From a checkpoint of a small contrastive image-text model.
Model: 64-pixel images, encoder arch efficientnet_v2, encoder norm batchnorm, encoder widths [32, 48, 72], text encoder width 256, text encoder norm layernorm, text encoder activation gelu_tanh.
Training: 9100 steps, batches of 256.
Rows from block 3 of the text encoder of a small contrastive image-text model, named by matrix and row number. Rows with one number belong to one neuron. Each number is 128 + 24 x the weight over its row's rms, rounded and kept within 0 to 255. All counts start at 0. After the name is the row's rms in percent of the matrix's.
After each neuron's rows are labels from the 100 texts, of 14848, where the neuron reaches its highest value: "fires on" is the input token at the peak. Only what is clearly more common there than usual is listed. The data: made-up ball-and-stick molecule models. In brackets: how many of the 100.
# fc1: MLP up (text_encoder.blocks.3.mlp.fc1.weight, 1024x256), inputs 0-127
# fc2: MLP down (text_encoder.blocks.3.mlp.fc2.weight, 256x1024, transposed), outputs 0-127

fc1.643 071 [164 111 116 134  95 143  98 138 114 149 146 101 165 120  93 123 112 136 118 131  82 126 150 147 106 113  98 126 124 105 143 130  94 124 103 129 142  96 106 141 159 113 143  79 143 143 127 159 131 103 113 107 110  89 126 124 137 125 130  82 113  94 133 101  77  97 124 112 138 106 104 109  90 136 141 128 145 100  98 149 144 144 134  85 111 156 116 144 134 117 157 124 146 152 107 141  93 158  84 133 158 139 165 142 164 106  97 122 119 157 141 144 121 141 120  98 103 143 147 154 163 145 135 127 133 137 145 140]
fc2.643 056 [118 159 101 149  82 109 142  75 117 140  69 123 103 124 121 165 153 128 109 123 124 143  90 143 113 123 135 177 114 153  98 158 180 121 127 123 123 105 152 134  97 170 142 123 103 105 144 133 128 147 187 147 102 131 136 139 150 108 176 157 137 125 129 106 146 134 114 138 116 153 157 124 155 127 168 152 115 141 100 105 131 150 117 167 163 102 125 127 133  85 116 102 140 137 144 117 142  81 124 154 141 143  61 155 116 146 168  98 141 135  98 133 134 100 116  96 161 127 114 129  86 117 128 105 114 117 133 157]
fires on: "and" (100)

fc1.669 167 [154 110  96 146 144  91  91  99 100 102 136 114 151  98 120 119 130 120  98 152 129 131 125 109 144 178 108 124 123  87 131 127 106 147 128 115  77  98 180 116 135 142 133 141 121 131 157 110 111 156  75  99 115 125 130 105 120 104  95 129 148 118 164 142  96 115 124 120 139  93 125 149 125 181 126 134 132 132 107 140 101  97 113 106 142 113 133 132  75 138 150 165  86 101 101 134 122 148 102 140 159 182 134 178 152  97 110 171 131 121 101 170 137 158 140 165 140 117 116 103 173 150 157 132  99 142 135 144]
fc2.669 136 [119 100  87 147 133 116 114 137 109 103 156 137 114 115 119 131 133 130  82 140 104 153 137 118 164 145 127 117 124  97 106 127  89 147 146  98 141 128 128 113 135 121 146 100 126 110 178 123 125 121  85  69 114  93 105 132 141 124  50 136 123 116 141 170 106 106 154 106 159 139 100 138 145 199 100 158 121  79 130 140 125  79 166 129 153 128 131 122 126 132 157 168  75 127 120 131 108 113 123 141 140 121 217 154 146 118 110 152 116 123 126 143 146  89 102 170 102 147  98 129 149 145 140 114 122 107 106 119]
fires on: "and" (100)

fc1.426 102 [101 175 164 115 116 123 152 177  88 138 160 171 133 128 144 117 186 148 162  67 106 125 138 136 136 122  87  84  96 131 130 110 164 119 156 135 107 134 131 124 122 118  73 156 106 102  95 174 108 155 177 104 102 104 150 144  90 119 148 100 100 114  88 113 117 105 124 137 127 173 108 126 132 131 153 108 126 138 124 124 148 138 108 132 107 113 158 112 129 125 137 106 137  89 142 152  79 102 144 133 138 156  97 113 124 143 132  82 106 134 162 139 141 124 126 111  99 127 164 100 116 160 117 126 124 103 122 134]
fc2.426 113 [ 92 156 162 167 125 129 129 144 105 116 163 110 140 139 119 128 149 130 127  72 155 122 155 128 144  96 118  91 129 109 102 160  82 139 166  99 101 151 102 110 123  92 126 146 111 121 150 139 115 124 140  97 153 124 121 166 111 100 112 156  80 160 143 156 138 152 130 133 123 167 126 150 132 141 114 158 107 147 134 168 140  64 121 104 123 115 121  98 148 126 151 118 128 133 128 145  82 136 118 134 103 128 132  90 142 115 142 101  79 132 140 119 158 102 124 184  97 143 118 106 144 113 114 119 159 103  90 104]
fires on: "blue" (99)

fc1.187 102 [118 182 122 135 138 106 164 175 121 152 172 129 113 187 108 109 165 131 158  74  86 125 141 126 156 127 126  81 108  92 116  97 147 125 159 129 138 130  96 104 164 130 110 130 117 147 125 164 120 121 160  99 124  81 115 170 121 123 141 126  86 142  93 133 125 127 131 115  85 152 127 142 157 159 162 123  91 110 108 144 161 121 146 125  85 138 152 102 143 128 123  88 138 144 128 124  85 119 118 149 154 133 123  99 120 133 123 116 125 149 183 117 136 119  93 143 132 128 120 118 106 108 129 161 121 131 124 138]
fc2.187 097 [112 186 143 149  96 118 152 203  95 122 144 127 150 148 113 108 123 143 121  91 119 151 136 119 133  94 127  97 125 126 117 143  90 126 149  81 122 111 126 141 130 125 134  82 100 130 121 168 110 140 127 109 106 106 111 179 116 120  97 138 105 125 130 174 105 118 157 142 127 162 136 152 123 115 120 129 138 162 110 167 142  83 141  79 104 115 174 118 159 158 139 145 122 125 104 146  36 138 123 115 131 140 147 121 142 108 135 106 101 157 180 149 143  78 123 141  95 138 155 104 153 153 135 142 135 136  95 132]
fires on: "<end>" (100)

fc1.344 074 [144 103 109 160 120 122 134 147 141 104 170 114 141 107 104 109 108 106 154 101 121 119 114 124 161 118 105 114 141  81 116 134 134 118  97 163 144  50 141 120 109 146 133 167  98 166 118 132 124 145 133 153 113  89  94 126 127 120 132 107  93 116 157 108  81 134  99 113 146 126  97 158 113 132 102 107 189  80  95 144 140  97 128 106 127 111 176 119 124 109 113 107  96 105 135 133 143 169 127 109 152 144 130 112 178 122 119 151 109 156 138 154 160  95 154 149 153 134 127  91 165 128 153 127 117 113 137 158]
fc2.344 062 [ 82 132  91 117 182  91 145 120 120 144  88 109 120 132 119 135 168 189 120 130  87 129 146 135 132 131 138 130 145 114 108 106 133  91 150  81 114 130 144 140 150 112 149 119  94 118 133 117 162 137 112 125 123  94 130  99 152 136  89 121 136 109 136 137 131  89 179 154 138 141 144  98 152 152 149 136 124 117 109 142 149  71 120 180 144 132 120 152 133 130 151 101 135 124 126 112 130 132 123 153 168 122 130 144 110 155 167  92 152 132 151 136 103 101  79 122 135 141 144 155 106 113 136 121  96 106 102 119]
fires on: "and" (100)

fc1.653 097 [ 92 175 139 120 151 140 132 183  84 104 118 132 118 158 130 101 170 139 147 119  83 141 143 124 136 118 105  78 142 140 154 149 145 139 129 119 108 124  99 111 163 118 137 146 116 126  96 142  92 115 181 143 113 110 122 153 119 124 163 133 115 148 133 141  94 164 158  96 110 174 126 149 117 105 128  95 112 139 108 160 151 106 100 121 125 131 164 146 124 139 128 105 151 124 169 115  83 145 100 169 117 113 109 116 100 142 144 123 150 154 135 114 125  98 160 141 132 127 166 126  77 106 109 119 146 148 146 153]
fc2.653 093 [123 120 137 122 137  91 130 158  88 136 161 135 119 129 101 137 154 128 133  97 135 158 142 128 168 104 110 110 140 105  92  79 113 116 176  91 130 152 117 138 127 142 120 116 124 132 139 102 122 129 118 114 144 165  83 150 130 166 119 141  57 161 139 149 156 140 144 138 132 162 135 124 136 112 106 139 139 151 104 143 150  39 130 115  94 147 173 126 118 147 166 131 113 122  85 139  84 140  97 125 110 121 140 103 158 165 133  95 101 152 163 165 155 101 110 165 108 146 122 103 169 143 114 101 102 127  89 126]
fires on: "blue" (74); "<end>" (24)

fc1.472 091 [113 147 173 136 127 162 121  98 158 178 118 101 117 172 107 122 168 131 160  98 107  98 161 123 133  89 144  87 112 149 145 121 126 118 139 135 106 142  84 118 166 144  97 144 153 123 106 130 117 128 133 158 115 107 150 153 159 117 103 136  89 149 112 129 129 139 124 105  70 162 140 122 116 142 115 126 112 111 146 142 130 133 155 165 107  87 110  88 147  82  72 123 134 144 158 130 135 111 147 133 154 101 107 166 111 160 121 165 108 116 129 100 137 183 145 141 145 150 116 149 127  89  53 133 170 101 144 137]
fc2.472 098 [147 135  92 150 148 132 112 129 122  94 153 143 168 113 159 126 123 144 124 150 134 129 144 135 104 179 145 121 140 135 133 157 122 119 101 111  93 141 161 139 125 114 106  83 105 110  73 142  95 138  69 163 136 157 143 137 103 122  98  84 105 106 147  63 110 148  89  85 112  93 117 161 149 152 110 132 140 131 169 111 119 114 147  76 130 146 166 146 135 152 148 196 124 110  83 139 113 125 113 118 132 177 155 106 150  68 111 123 148  89  74 151 134 121 106 161 159 113 110 128 116 168 168 136 117 124 134 155]
fires on: "blue" (68); "-" (24)

fc1.748 085 [125 148 101 156 144 125 111 155  89 108 112 129 149 129 132 141 136 111 147 112 122 113 120 133 185 113 149 120 100 164 117 152 117  98 138 159  89 139 134 119 113 142 133 128 113 145 154 101  99 167 149 109 137 134 114 147  90 100 102 155  86 113 126 132 101 113 105 140 107 143  81 132 162 158 114 123 157  99  90 153 111 105  97 148 113 146 186 155 101 131 157 164 147  78 114  92 124 161 131 149 125 165 149 134 174  88  97 160 149 119 103 149 176 149 150 169 146 137 156 137 132 175 168 136 142 133 162 140]
fc2.748 069 [120 170  82 124 177  92 126 141 101 146  94 131 159 144 143 147 139 136 121 119 108 130 189 134 135 107 150 105 144 105 115 103 149 108 146 126 140 132 131 146 142  83 121 119  99 110 174 110 164 148 103 128 159 115 129 199 167  84  72 155  71  86 111 142 130 117 165 160 149 117 130 142 126 156 137 103 122 112 119 107 125  44 144 123 137 144 125 131 121 157 166 134 111 116 105 102 118 143 152 103 172 149 103 102 146 145 112 143 112 119 118 148 133 143 119 162 104 111 142 121 154 114 120 127  98 155 110 137]
fires on: "and" (100)

fc1.692 102 [126 123 155 106 141 128  90 160 119 102 142 118 120 136 145 156 117  93  94 169 101 150 166 142 145 158 177  81 144 135 138 130 141 114 102 166  93 125 106 143 101 103  91 131 160  99  92 152 104  92  99 107  95 100  96 144  74  81 111 126 121 136 140  81 124 103 153 133 122 102 137 126 156 114  99 139 122 131 144 138 145 186 114 143 145 151 166 119 169 107 144 101 151 105 140 157 117 133 131 153 100 164 105 141 179 123 109 160 156 136 153 114 113 136 139  92 151 112 122 133 146 153 110 126 150 129 137 143]
fc2.692 108 [123 134 154 104 147 129 151 138 117 127 137 139  92 162 137 103 106 108 112 117 150 141 127 120 127 130 107 111 123 128 155 111 121 136 117 144 109 106 117  90 142 124 148 147 177 139  88 176 131 108 100 124  52 151 134 140  86  79 105 124 136 135 140  58  70 101 160 186 112 124 171  92  97 111 145 141  94 132 111 142 120 192 108 158 142 133 103 145 165  91 128 133 135  99 143 153 146 122 131 164 151 153  90 155 170 137 113 148 165 110 142 132 122 116 187 117 138 133 118 156 105 137 133 155 135 108 159 108]
fires on: "yellow" (100)

fc1.65 095 [152 147 139 101 157 136  92 146 126 121 130 134 110 128 127 127 143  97 121 157 101 141 128 133 111 147 155  77 172 140 185 118 142 115 111 155 149 101 142 117 116 101 102 104 140  91  73 134 104 125 110 160 153 116 111 148  65 119 109 159 142 116 145  88 129 153 140  96  98 113 167 109 147 102 134 145 136 108 140 125 139 205 136 114 129 131 146 167 118 120 120 106 163  72 137 137 111 122 184 136 109 120 122  99 141 100 111 126 147 127 128 147 150 148 200  90 120  98 139 150 113 143  91 132 145 114 135 149]
fc2.65 082 [158 105 106  82 125 113 129  85 117 140 115 141 102 113 110 133  99 110 145 129 141 126  77 150 144 100 104 117 125 130 102  75 106 127 125 127 110 101 129  96 140 129 136 150 155 107 115 113 134 133 125  93  74 163 134 108 101 116 159 121 122 156 127 142 106 105 189 195 160 125 177  90 118  99 131 145 114 158  99 175 140 108 133 177 135 125 108 146 120  97 149  95 128 135 132 143 157 146 136 148 124 132 102 179 117 176 100 139 161 157 136 146 131 116 146 119 133 166 108 137 140 148 119 104 116 132 116 123]
fires on: "yellow" (100)

fc1.353 097 [ 97 194 157 151 134 145 124 102 127 155 137  99 137 178 122 111 149 124 152  81 106 124 163 103 123  84  92 109 138 126 119 134 117 150 168 138 104 151  89 128 186 159 116 130 162  91 109 142 108 136 189 112 151 115 141 136 148 152 147 125 111 160  93 119 128 124 127 113  99 189 106 107 138 139 152  94 102 129 159 126 112 111 109 136 112 130 156  90 156 124  88 126 134 118 111 107  91 110 151 132 127  95  93 124 123 174 162 114 132 135 165 126 137 118 127 154 166 135 144 133 112 107  67 132 140 126 129 110]
fc2.353 085 [101 134  89 164 106 105 106 131 105 118 139 130 140 101 142 144 178 128 101 115 141 121 134 136 134 138 120 141 119 150 173 163 118 122 148  62 128 141 129 146 104 137 111  77 106 124  82 126 105 146  96 165 133 144 116 147 116 119  81 105  54  82 130 145 122 142 113 106 126 121 115 167 159 112 120 159 143 155 130 114 143 100 138  72 122 158 168 150 141 175 165 189 100 116 101 141  65 141 130 105 136 154 168 123 132 105 115 107 114 103 117 157 133  87 104 150 120 127 128 115 131 167 158 121 100 140 137 150]
fires on: "blue" (100)

fc1.244 099 [105 125 158 143 130 142 117 135 134 113 144 138 126 163 164 100 128  97  71 148 162 158 115 124 149 164 111  69 130 111 154 117 110 138  98 152 132 133 101 131 110 102 111 136 110  94 104 159 121 115 110 156 125  87  92 106 128 120 150 136 123 106 135 113 123 123 101 119 103 113 144  93 116 115 105 123 109 106 171 162 149 178 131  96 127 106 120 143 157  99 130 115 130 137 142 156 128 120 115 170  79 116 131  83 150 118 109 158 132 108 181  76 151  82 129 143 162 127 107 126  79 135 130 109 108 101 172 123]
fc2.244 110 [143 168 130 100 131 120 155 133 135 159 136 118  85 133 108 117 113 112 131  95 145 119 151 128 114  98  95 136 114 145 151  77 120 130 139 143 141 111  88 111 123 135 121 140 176 141 110 142 136 116 125 116  86 165  91 136  85 109 141 124 163 152 131 128  89 100 179 199 135 139 167  89 100  71 113 115 124 155 113 154 144 152  93 146 133 176 139 148 173 128 159 131 160  88 135 143 161 137 138 139 139 115  79 116 119 159 125 110 176  98 108 120 106 110 150 116 110 137 120 158 148 136 100 122 125  99 113 100]
fires on: "yellow" (100)

fc1.329 104 [131 175 186 117 110 139 126 139 128 112 116 120 147 146 138 136 139 111 132 132  97 125 145 105 157 120 160  77 163 155 152 166 108 149 103 138 120  87 122 134 110 121 124 131 104  84 111 155 105 122 148 148 102  84 109 127 116 130 127 158 154  84 123  89 128 137 149 154 141 127 123 108 128 142  86 150 137 139 136 149 142 165 129 138 121 144 125 131 135 133 135  97 154 125 148 125 106 116 149 141  84 133 139 165 166 151 120 181 139 115 189 150 119  74 116 127 169 134 148 143 134 141 133  97 148 132 139 163]
fc2.329 126 [125 120 137  95 131 136 137 103 137 132 184 117  76 113 135 119 131  98 156 106 134 155 127 129 140 119 115 145 117 147  86  73 115 126 111 193 139 152  81 100 143 150 161 114 187 126 133 130 121  99 130  94 128 146 131 118 108 103 127  97  94 137 144 113 124 135 170 187 145 140 139  83 117 120 125 159 124 128 119 131 140 144  99 162 148 153 131 105 160  99 158 127 166 124 128 143 155 128 132 167  99 125 122 131 188 175 115 102 162 108 115 103 127  94 109 129 125 139  87 166 130 146 123 126 147  95 119 101]
fires on: "yellow" (100)

fc1.64 093 [133 147 137  77 138 110 146 146 119 128 152 167 106 117 149 134 136 143 144 104 126 134 127 109 162 149 151 137 167 117  63 131 150 114 131 163  98 113 123 104 124  67  84 123 120 139 146 146 126 116 128 119  90 139 115 151  91 115 113  86  73 110 156  98 122  80 127 105 108 119 125 106 175 191 148 118 116 113 116 128 125 104 136  98 150  97 135 136 124 113 126 139 111 155  88 156 157 162 102 145 137 130 132 142 122 103 140 187 141 152 130 120 120 128 160  96 145 168  93 144 115 159 105 147 138 123 123 181]
fc2.64 078 [157 112 112 124 168 131 134 144 118 102 128 115 172 136 107 185 140 139 172 139 117 100 124 140 112 134 141 140 153 126 164 143 117 142 107 177  97 135 134 111 124 118 134 147 130 125 114 119  92  98  71 147 144 141 158  98 125 152 122 108 105 101 147  94 138 115 137 119 109 111 110 126 145 135 144 126 155 152 124 145 134 107 120  80 131 101  92  91 108 135  85 109 177 171 127 118 127 156 117 163 158 126 139 164 149  98 136 126 116  93 133 137 101 187 145 116 146 125 123 113 140 109 132 145 157 117 161 119]
fires on: "<end>" (100)

fc1.338 095 [110 139 145 142 119 106 121 178 120 113 131 132 103 140 147  99 163 142  97 116 128 158 143  91 173 123 129  98 169 103 121  90 172 130 149 161 131 124 157 136 129 129 152 135 122  95 132 133 132 136 154 128  76 126 105 147 127 129 140 122  69 131 109 157 129 143 169 124 111 159 114 136 123 163 119  85  74 117 115 141 114  83 123  98 132  97  97  87 113 108 131 133 120 177 144 162 103 118 135 155 137 123 167  91 146 162 133 121 116 112 183 101 139 124 128 103 164 186 152 168 128 113 154 153  86 118 126 107]
fc2.338 095 [140 119 174 129  76 142 140 178  91 100 121 119 117 131 119 115 135 105  95  75 130 148 114 128 155 108 129 100 131 144  83 129 123 141 121 117 116 139 125 130 125 142 156 112 132 135 155 131 126 132 126 130  70 199  91 104 121 146 162 107 166 155 137 172  94  99 157 151 144 170 153 106  94 123 125 121 136 151  78 172 133 107 102 121  79 114 141 139 167 160 128 149 109 149 137 137  78 157 109 140 120 161 144 101 134 115 114 122 130 136 180 153 152  73 119 116 126 180 107 118 150 129 126 115  88 134 120 121]
fires on: "<end>" (100)

fc1.133 127 [159 147  81 145 109 120  90 144 100  81 118 126 128  83 144 149 124 128 127 150 128 158 103 143 175 124 118 132 129 121 114 152 112 140  91 121 110 103 162 125 120 153 145 106 117 130 126  85 107 110 106 137 117 118 117 114 136 122 105 119 145  94 151 136 123 122 153 140 168 124  94 148 113 156  91 150 164 105  97 154 125 115 127 122 126 132 157 139  90 139 150 141 117 118 138 137 134 137  82 161 102 163 131 172 191 136 122 154 117 108 116 138 123 117 123 153 134 114 116 140 169 155 174  98 109 116 107 154]
fc2.133 108 [131 118  89 133 108 124 141 138 137  99 152 128 114  88  96 165 144 130  98 137 120 133 144 131 152 144 118 135 106 126  84 173  84 156 135 102 132 126 115 121 130 124 128  91 103 139 134 114 102 131  78 119 156 112 105 137 143 136  60 133 133  59 118 171 127 127 156 122 151 153 120 122 136 182  93 148 113 100 142 128 132  58 141 116 132 135 129 121 135 133 140 157 122 134 129 142 141 111 112 140 120 118 193 148 136 123 107 137 109  69 108 149 150  92  84 157 116 148 113 130 151 134 131 109 128 114 111 112]
fires on: "," (100)

fc1.531 083 [148 155 126 117 105 122 114 127 147 164 164 123 141 152  81 100 109 152 123  91 137 154  85 141 156 155 129 112  83  88  98 110 157 121 110  99 153 127 112 132  98 133 156 112 167 171 111 135 122 114 158 133  76  99 101  96 137 122 125 147 144  98  73 117 106 146 137 111 135 148 107 116 139 138 175 101 161 128 124 114 102 141 137  91 149 129 136 178 105 106 140  91 100 114 147 105 117 156 127  96 158  82 128 147 127 139 111 166 142 124 131 150 106  98 148 100  96 139 154 140 146 184  98 114 121 149 108 124]
fc2.531 098 [137 187 122 172  32 114 130  98 156 155 125 118 154 138 126  72 104 124 116  98 109 112  93 153 105  90 124 179 116 130 119 105 157 140  97 115 182 120 142 132 120 151 150 104 113 163 114 139 108 131 193 148 100 153 134  83 158 135 209 111 136 128 135 127  92 132 105 138 112 146  85 152 119 110 157 112 129 161 107 183 126 127 122 156 126 110 153 123 130 150 104 126 122 137 115 145 137 137 124  93 156 107 124 105 137 158 139 130 139 136 160 117  77 101 145 116 145 108 124 134 117 156 112 127 111 154 122 126]
fires on: "," (46)

fc1.57 092 [148 149 144 107 146 156 112 158 131 111 132 138 105 166 127 103 136 104 126  90  89 132 128  99 131 124 137  87 128 137 133  96 103 103 138 140  89 141 142 133  99  92 113 128 171 103 110 174 116  72  95 136  94 125 109 133 103 104 123 155 121  97 130  99  89 144 154 126 104 148 122 108 133 124 133 135  97 113  95 147 152 146 139 129 106 142 153 129 117  87 133 114 148 105 148 110  97 127 105 145  91 143 128 133 169 134 111 125 152 155 210 144 120 121 137 117 117 112 151 134 110 136 123 163 152 163 128 167]
fc2.57 085 [157 147 120  90 158 124 149 138 115 108 151 129 123 153 127 127 113 133 138 108 112 157 153 143 112 124 113 114 122 118 123  78 110 122 104 167  97 129 132 100 140 100 127 146 176 130  81 165 120  76  90 110  68 178 102 137  61 106 105 114 118 120 153  87  68 126 181 176 110 146 140  91 116 125 135 120 115 147  93 146 122 135 109 123 134 144 125 151 176 122 125  96 152 107 134 144 144 131 120 183 131 148  94 136 191 150 103 122 189 113 154 130 159 130 163 115 156 118 133 162 107 161 126 141 138 108 161 113]
fires on: "yellow" (100)

fc1.369 083 [108 115 151 144 164 163 141 166  95 121 130 145 133 121 122 130 142 126 131  98  98 133 161 119 126 100 127  86 128  93 115 148 100 168 169 152  85 122 139 142 159 129  81 180 151 125 126 136 124 127 132 115 130 160 106 140  99 126 152 144  99 167 111 126 153 114 119 116 135 179 137  83 120 144 111 119 111 146  80 153 144  96 136 100  87 125 150 121 168 123 132 142 151 125 143 132  93 102 129 172 100 149 152  94 143 154 101 125 146 125 148  97 107 142 149 148 148 141  99  78  97 140 149 118 130 119 149 140]
fc2.369 062 [140 112 207 150 137 155 114 152 138 113 150 117 135 114 167 140 129 107 144  72 155 110 121 126 124 120 126 103  97 135 131 133 161 106 152 137  91 135 105 142 114 111 131 147 159 129 153  97 115 130 148 120 103 179 137 127  89  99 139 123 143 205 102  93 135 126 118 135 144 143 140 121  93 139 156 135 117 148  87 143 114 115  97 138  95 117 100 126 165 160 138 175 100 145 152 136  98 136 139 140  80 164 143 111 154 114 118  81 120 109 113  92 130 151 113 139 125 171 110 115 106 127 140 130 128  92 138 126]
fires on: "blue" (100)

fc1.274 109 [ 98 170 138 114 123 148 163 119 132 148 161  98 117 155 145  85 155 140 158  44  95 131 142  94 136  72  93 100 140 133  98 122 121 104 169 118 138 109  86 131 182 141  94 173 135 104 114 134  96 134 167 113 122 108 122 163 162 132 145 138 100 119 112 114 138 138 108 156  85 193 121 103 117 107 149 128  84 138 122 117 121  92 114 119 135 100 130  76 126 124 113 134 153 144 119 106 106 136 143 150 111 107 104 139 111 133 135  86 120 131 150 112 156 129  97 156 115 127 157 119 119 121 106 108 161 100 125 120]
fc2.274 106 [110 131 114 173 141 122 101 165 101 105 147 137 140 102 151 146 176 140  94 114 128 145 125 145 146 114 136 116 130 137 170 171 116 113 136  94 110 132 121 145 103 116  93 103  95 114  94 119 103 158 128 152 130 164 126 169 104 127 108 139  76 113 121 112 124 136 106  97 119 140 109 154 145 129 113 147 152 136 129 113 134 103 138  96 110 128 171 132 164 188 165 181  87 126 115 144  74 131 133 108 112 161 146  93 157 117 113 102 119 130 142 155 132  79 114 177 117 127 140  91 140 168 154 134  88 141 150 156]
fires on: "blue" (100)

fc1.586 074 [167 137  99  94 133 109  98 145 118 100 145  94 135  88 130 121 130 139 108 104 112 106  96 156 163 117  86 132  74 140 140 136 140 110 112  70 144  87 116 129  88 155 127  95 131  99 155 171 135 106 141  78  75 164 140 127 130 107 132 149 122  74 130 122 113 122  79 118 102 134 111 127 103 156  97 135 119 143 143 142  78  94 116 100 120 149 145 132  91 148 148 142  77 143 169 142 113 154 105 112  93 121 142 153 176 140 113 171 145 114 147 112 139 135 127  93 113 121 141  87 165 171 143 105 134 143  98 133]
fc2.586 061 [140 102 143 158 131 106 125 117 107 134  71 145 135 163 103 136 142 132  67 115 108 173 140 146 122 144 102 136 151  99 129 109 154 140 104 136 124 140 192 133 154 116 139 127 107 149 117 109 149  80 139 100  74 141 116  89 161 150 164 150 159 117 148 126 119 126 139 143 132 143 120 130 137 151 168  80 109 136 102 165 107 167 120 162 144 102 106 135 138 122 112  99 135 132 117 122 166 123 107 166 135 154  77 153 133 149 145 141 136 123 133 148 164 113 118 117 169  96  92 159 102 152 132 131  72 133 159 137]
fires on: "seven" (100)

fc1.758 088 [125 135 175 137 112 129 134 139  84 156 136 147 121 146 138 117 143 114 152 111  87 154 147 126 129 123 148 114 157 160 128  97  97 116 135 143 141 133 144 134 153 149 123 121 149  85 135 157 115 111 163 129 126 114 126 157 103 145 162 147  84 141 116 120 118 129 168 170 125 149 106 154 140 148 138 138  99 130  83 149 163 118 113 137  76 141 117 112 162 116 167 126 121 115 108 139  77  80 151 188 121  92 133 136  98 144 102 119  88 152 168 146 127  95 102 139 120 164  96 122 126 117 128  93 160  84 136 105]
fc2.758 103 [144 139 175  94 116 112 126 147 110 138 157 142 129 134 115 136 104 129 148 106 135 138 161 161 118 113 132  84 120 104  85 132 120 135 171 117 104 115 127 102 121  73 100 109 117 128 117 115 121 129 116 131  85 142 102 125  97 112  99 151 131 177 133 155  99 144 154 161 165 160 169 137  99 118 130 108 120 148 122 158 133 151 123 122  98 137 131 143 156 136 161 170 122 109  89 135  66 154 133 140 106 144 141 129 131 105  64 108 112 120 127 146 163  87 127 143 116 143 111 109 148 138  99 108 138 116  99 144]
fires on: "blue" (100)

fc1.738 098 [123 148 115 125 157 136 122 113  70 110 124  96 155 144  97  97 119 130 142 117 133 149 122  91 133 155 127 118 171 136 138 144 154 136 156 128  77  96 178  81 159 127 159 178  95  84 150 131 121 152 119 106 106 117  89 156 143 145 133 133  94 143 176 157 138 128 160 103 161 131 134 165 103 142 122 104 110 100 135 169  69  93 136 134 120 115  99 161  81 110 140 139  85 131 103  99 119 163 122 169 150 173 154 160 152  98 119 192 129 117 138 153 147 118 131 163 146 140 119 106 152 135 149 138  86 142 176 177]
fc2.738 079 [119  89 114 120 125 120 103 124 128 149 144 117 114 135 111 112 108 136  74 130 114 124 133 144 136 146 139 118 130 110 121 148 109 146 153  95 144 109 116 117 137 154 157 102 146 117 187 100 147 129  74  54  99  88  90 118 174 109  81 135 140 152 141 195 112 113 152 118 159 133 113 108 129 146 126 135 115  89 125 169 146  98 170 129 153 119 103 122 125 138 141 142  82 147 121 128  97 130 121 150 133 126 179 122 107 101 110 183 123 133 143 133 131 107 128 152  87 161  79 135 141 130 132 117 116 118  94 100]
fires on: "and" (100)

fc1.251 088 [168 107 171 110 146 145 119 152 131 147 120 114  82 114  93 112 112  90  99 153 124 159 152 119 122 156 153 130 154 118 140 129 131 136 144 134 131 123 148 110 130  88  98 135 160 106 137  92  94 133 104 121 121 125 115 100  98 131 100 153 126 154 137 135 120 130 167 118 152 138 170 106  97 146 119 156 151 118 119 134 136 203 163 110 165 154 108 120 155  96 166 142  94 137 122 140 103 118 131 127  77 115 101 147 162 142 101 161  96 121 166 166 170 110 129 116 111 171 110 103 164 156 128 109 160 109 141 131]
fc2.251 098 [123 132 132 144 144  97 137  74 144 147 110 135 122 151 120 127 119  95 136 136 124 119 130 163 122 125 132 108 104 126 137  93 145 131 118 122 106 100 121  87 147  99 131 143 140 108  89 139 130 114 131 123  59 116 117 124  91 103 123 144 141 144 119 111  76 109 166 192 140 149 173 121 126  91 147 115 103 144 135 148 135 177 126 173 118 133 107 159 149  78 145  99 162 102 118 145 119 113 153 154 151 138  77 176 131 167  96 119 165 121 133 148 118 133 126 135 155 110 111 156 120 153  99 125 142 122 138 112]
fires on: "yellow" (100)

fc1.316 079 [152 115 170 134 195 103 131 110  88 138 143 104 114 122  82 130 146 161  98 133 106 124 143 111 157 151 111  87 165 106 167 104 157 125 120 115 139  83 157 101 111 144 120 179 167  94 164 129 141 115 107  66  77 123 136 151 131 126  81 114  99 150 137 149  99 116 132  98 145 129 119 140 129 158 163 119  75 137 100 130 102 150 130 118 156 149 116 162 118  77 144 169  78 128 105 105 124 158 131 152 141 162 114 136 123 100  88 164 129 172 127 126 149 152 144 118  80 122 146  98 144 154 117 129 153 105 129 128]
fc2.316 073 [161 141 102 123  68 132  86 109 121 101  75 159 117 126 117 130 134 105  88 132 139 154 103 142 156 124 133  97 135 110 122 162 116 154 107 133 111  93 155 122 142 121 154 107 119 130 174 105 129  97 141  88 103 135  78 120 169 114 134 156 169 100 133 164 102 126 152 163 162 140 145 139 134 125 122 135 124 120 108 168 129 131 151 139 143 120 132 140 134 120 157 136  81 127 154 130 164 124 121 143 119 136 106 146 141 168 110 165 109 125 101 146 167 107 130 162 138 151  88 138 138 136 127  95  88 128 107 139]
fires on: "seven" (100)